{"encoder_arch": "vit", "crop_scale_min": 0.8, "encoder_norm_position": "pre", "encoder_fused_qkv": true, "encoder_inner_norm": false, "fusion_encoder_norm_position": "pre", "init": "kaiming_normal", "optimizer": "soap", "precondition_frequency": 32, "max_precond_dim": 1024, "decay_fraction": 0.2}
Rows from block 6 of the image encoder of a small model that answers yes/no questions on an image's attributes, named by matrix and row number. Rows with one number belong to one neuron. Each number is 128 + 32 x the weight over its row's rms, rounded and kept within 0 to 255. All counts start at 0. Numbers have three digits each.
After each neuron's rows are labels from the 100 images, of 14848, where the neuron reaches its highest value: "strongest on" is what is common among them. Only what is clearly more common there than usual is listed. The data: dashed paths with two dots that lie on the same path or on different ones.
# fc1: MLP up (encoder.blocks.6.mlp.fc1.weight, 768x192), inputs 128-191
# fc2: MLP down (encoder.blocks.6.mlp.fc2.weight, 192x768, transposed), outputs 128-191

fc1.733:144164123153123145121129197141117102175143157120117156146184103136150128121110114077129136124101128153098115111136146176125150120128111111097132116115168110090095084170120155134149118123120199
fc2.733:116088130053129135168109129101087162118082117074201104130147174088116089159145130128126139144104069117128138130150159160140121093114116113172114121052169082127126088111147141167145115141141198
strongest on: many distractors

fc1.81:133172116180091137117109196157137134137112080174143156137160097094161055175080148158077155120130114102180127131088126168137122135212127084098118133147213137143158082110100074100111122097137152
fc2.81:133199064129180135090134103131119095137125170171116157100120144085121074137112098148099119175126126130108143163177107066179166104160186097096130105131139090115134129108075097145083150090093108
strongest on: short paths

fc1.554:162172154111114125109091164071113135152089077115205166120161163111066128075117175144118144142155105131158133099107181115117088139137105133108103112083097145172125101144126134148151136146159139
fc2.554:099139117151212158069135116175104142091120162112109099128145105083129126173173068116123107093124168121118142123184152147121118072136218174162154113113120146137093189157157118114078106138111079
strongest on: long paths

fc1.218:123143074130139151093150123139188156121186160117060118104170144124128126124112099139152170139160126181116136104095217067085109180154125116053100136094161128127138148144094097151110141151141109
fc2.218:134128033078076108143091157152096131101138082148092122114118159209150076096113095111099125140133154119152117091176180111158157158133184083103112155094181130107118121178057133115116191131195087
strongest on: long paths

fc1.60:168103181165126112150101134164155175183113186124077167104119113160150122096116127180101049175157161107103134113127113121135148149095106133152116159164112147118137171187184118100124038123183109
fc2.60:130150168096103152104115100105126136094132104118123114152098097111108136107118161125167176173061062162160079175148183136132123127168112158207177121084112114191118119090117106154132147130138174
strongest on: many distractors

fc1.757:165131097090155106156123200090191133119083156109101148155141214099126153115128103122125115091099081138098159140128138132159168136112144142151129111103159138056129140124124182142110105132115158
fc2.757:121161162112128157132111071153111135104128091091143103077142055164148109135156102160087078179147137156182144097135072074151110072137108164132104127163114118184115131144154072136135128163122150
strongest on: many distractors

fc1.323:105166161084072130166179097135166172199062163071094091141137168113155149163173111117131111104130156141128115109163118078113122157135104108101120097175136102171146146104131131110022115129101105
fc2.323:159125115089114146109140157201100048068161139098115162120084087133076219110147105143140130122177180144134153118088123177142169154187176150129087138106087101134063160173086136105153115124098084
strongest on: many distractors; long paths

fc1.23:153139157122100103135123122187166158100135190147089088170110119101092108142144163097147074140156107136104095093125151179188120191159164189121094135132113146133124158149083162119181114046138125
fc2.23:139111106141146159124107083123126115107116095114172145129117127133114130109096129132121119104079117155139166142161118086129200114078044058122138109116164117161099068149167171120140090190108196
strongest on: many distractors

fc1.18:127089129130119130099159141162179194154107189113085069137131151135120124158136129129167094077101152121110129132132139125179095131148121133165187102122151136115121140123121122167138144131154185
fc2.18:117200153089077139099157086096138100147136104143198162127095147126174103127199155202086176100140149128112093185121125184135155123147163134110084098149129175105131109157161193121156145132120129
strongest on: long paths

fc1.262:126127192069127089087170147104128134108149142085153176167119142137217105153134116134145123129165069109103100186131096095115144161112109104142144116133122092106117152141118100122091155111117106
fc2.262:126152047166094179153140091168123133146100116124130097146063109101079156100121173192080100072140158201133160110090158167112124135181121162104059134100107152142159145094136132132126144122102129
strongest on: many distractors

fc1.747:122098160119051131117116169203148124116186222128097152147178143124109127105165106128124108128155119147085094060126148158142175143126123129116124082184084179079110170115166120082140134044087180
fc2.747:129110154118236107128142132116098146075141093132125130152083149062140158139103139119100092106119144154074146183198124110168093117140127128160106156027176105115115166126123092093133128171124128
strongest on: many distractors

fc1.700:112166079140175178214078084193102091113146087130067143092155153061096131114113115115096195169069142109143133131118179130123103090154138131125078085126126151154064139117086145120115138146128161
fc2.700:099107148117100110060127165118140097069137180148153117157092110142137141135127128168069127155129126170052114082142106150111134159158132161168103134115090146100175154096156154143182148079162132
strongest on: long paths

fc1.471:120156140165130107098108083162142102191181104054181095154137136096080128131088132111145127133095160208104129119101117118149047126126109170100098138113118205141153151147138159103133147071112183
fc2.471:139091049124161169203146136134103173104121151086126109090151111178130135117130091108096072088130130098117125134089146076122119128152131186107194126107141097104131147181148129126109105141134112
strongest on: long paths

fc1.610:119133121118106144153196120139121145103091120107126114184146149126168169162136149132080129162133136129126126163163080184110144062155182072164193118087157080105189098134192137138104102112098102
fc2.610:162134140106132066118048120143139088162122161161130109133121159126092135071120108126145170136145158112116140104112147131118133161125141159134036149198101145100100128127077127102174152175157167
strongest on: many distractors

fc1.90:120135093170137112156098118115147113087120086103088188145155042123124059127130145186122143142089103110162101072136181086171106102089159157101141132191141113161106219153129094138135175144097155
fc2.90:134118164041129095064114090097137139143176135093117143089125150097126100089084095146128158177135180157182128106118093154077141114102122131138081118085134046123154088069126150129107077113120172
strongest on: many distractors

fc1.721:116108131142107127133118160131189116166173113172162110164115093119106158084140214184150110153142075163142147152152022185150183133142124137114126136126127067139088141115166151148167168166120161
fc2.721:121117141106131117164094084163125165148133125096153131132146127113156113134128076143130162043111115133073154128088180122099090094144098077162111121097120138144160091142120161120097140043147109
strongest on: many distractors

fc1.310:079115138079114117133102114111135159152084112138149123129040133133083122116138134117152078123105160119132098127138075171125096153093130150185143155090143081133156109139117167091120084166056155
fc2.310:133169175139065168121138112119107136132104175192077098124145161084133166087137118154071148173160126117130112158136174123152140154114105131106138097139144135077151168093111108135125107066190150
strongest on: long paths

fc1.648:161188121102083136228148095216098132186126134163107141114120171129148125072095118113140100070151117115175087143124152085080181129148116113134138082154179113136143175044154152060144076145176136
fc2.648:110138151090123167056099132073155127094097141094101126155073128080140117160125096158146186117130120098081171115129153156138095191140132106133138125130102156090155103164133109128171118095106162
strongest on: many distractors

fc1.485:137137177162144122086137107107116120112104096135149203122122144092117147101060150148130158089119144128123106075140154118063125173191135133076129109157167158135146112133043118073114135197111199
fc2.485:084137087124102088202108107133161125104132127161101145145122206126116162177153103068092121122159148145158184137148153099137125160110151078115129176102162120121136114069135130106145175137140131
strongest on: long paths

fc1.190:111101112128181135100121085130135074107157156120184127145184119151112156089181175142163105171149103117140108115125153109078166157157132172154136122060162155104100132130110086151157111174185096
fc2.190:121158137146081125208148165175144135134089135169101102132095122149093064146111066128074141105135135091135091144068184148166113143098106087101057084188140106077146157121147165134085106110129119
strongest on: many distractors

fc1.304:158128079143061139087153075117082090157113074076167061156153172168111125135100132145149049160157109137099073087156133154176128190102155107103141114201152150136150179175124098077135135102100127
fc2.304:038176152143157118111123196069140159126111128166118171142103091089148138090136177116105179155097182101181144190134125110146144120126081116121123162058122116140130101065101161168092129125166136
strongest on: many distractors

fc1.600:127153170132092143086122167160188134134102123079135128121115117158055180161126121119159138201113104130104112122143141100141162202114100154113136165098119168133151143197130150084105139136138125
fc2.600:128128176135204118180091090156039099148112096109133118134143128106152074113094192114085068113144131132109105145112169139123121193109106090101122152108077174103188088100151109114098107149070072
strongest on: long paths

fc1.652:125116135119153117128138093102153104118119093156087146088165146112164142106129080178192081069128140128101111137167118172124173201088120069133115158124125119153090129020101104125171142089134106
fc2.652:179170159130083141106105140105104147096117181147177136176093139162075095130132174140093165113130184078088117108175129112115138053130094138129115118111172121140156128189168137071110106135087147
strongest on: many distractors

fc1.124:093145144119097155153151074077117172154181103129169140122116143130127170150198151145121085127149103081179109137153135129095151216142094120157095142134162123097118169112188134117118116151141119
fc2.124:150067152127120072142176194185119119096142122136116090099146113114090078114101101082090126144134136144138181119101132156145114122155084126112168125162102173114142128214118201115110101117091059
strongest on: many distractors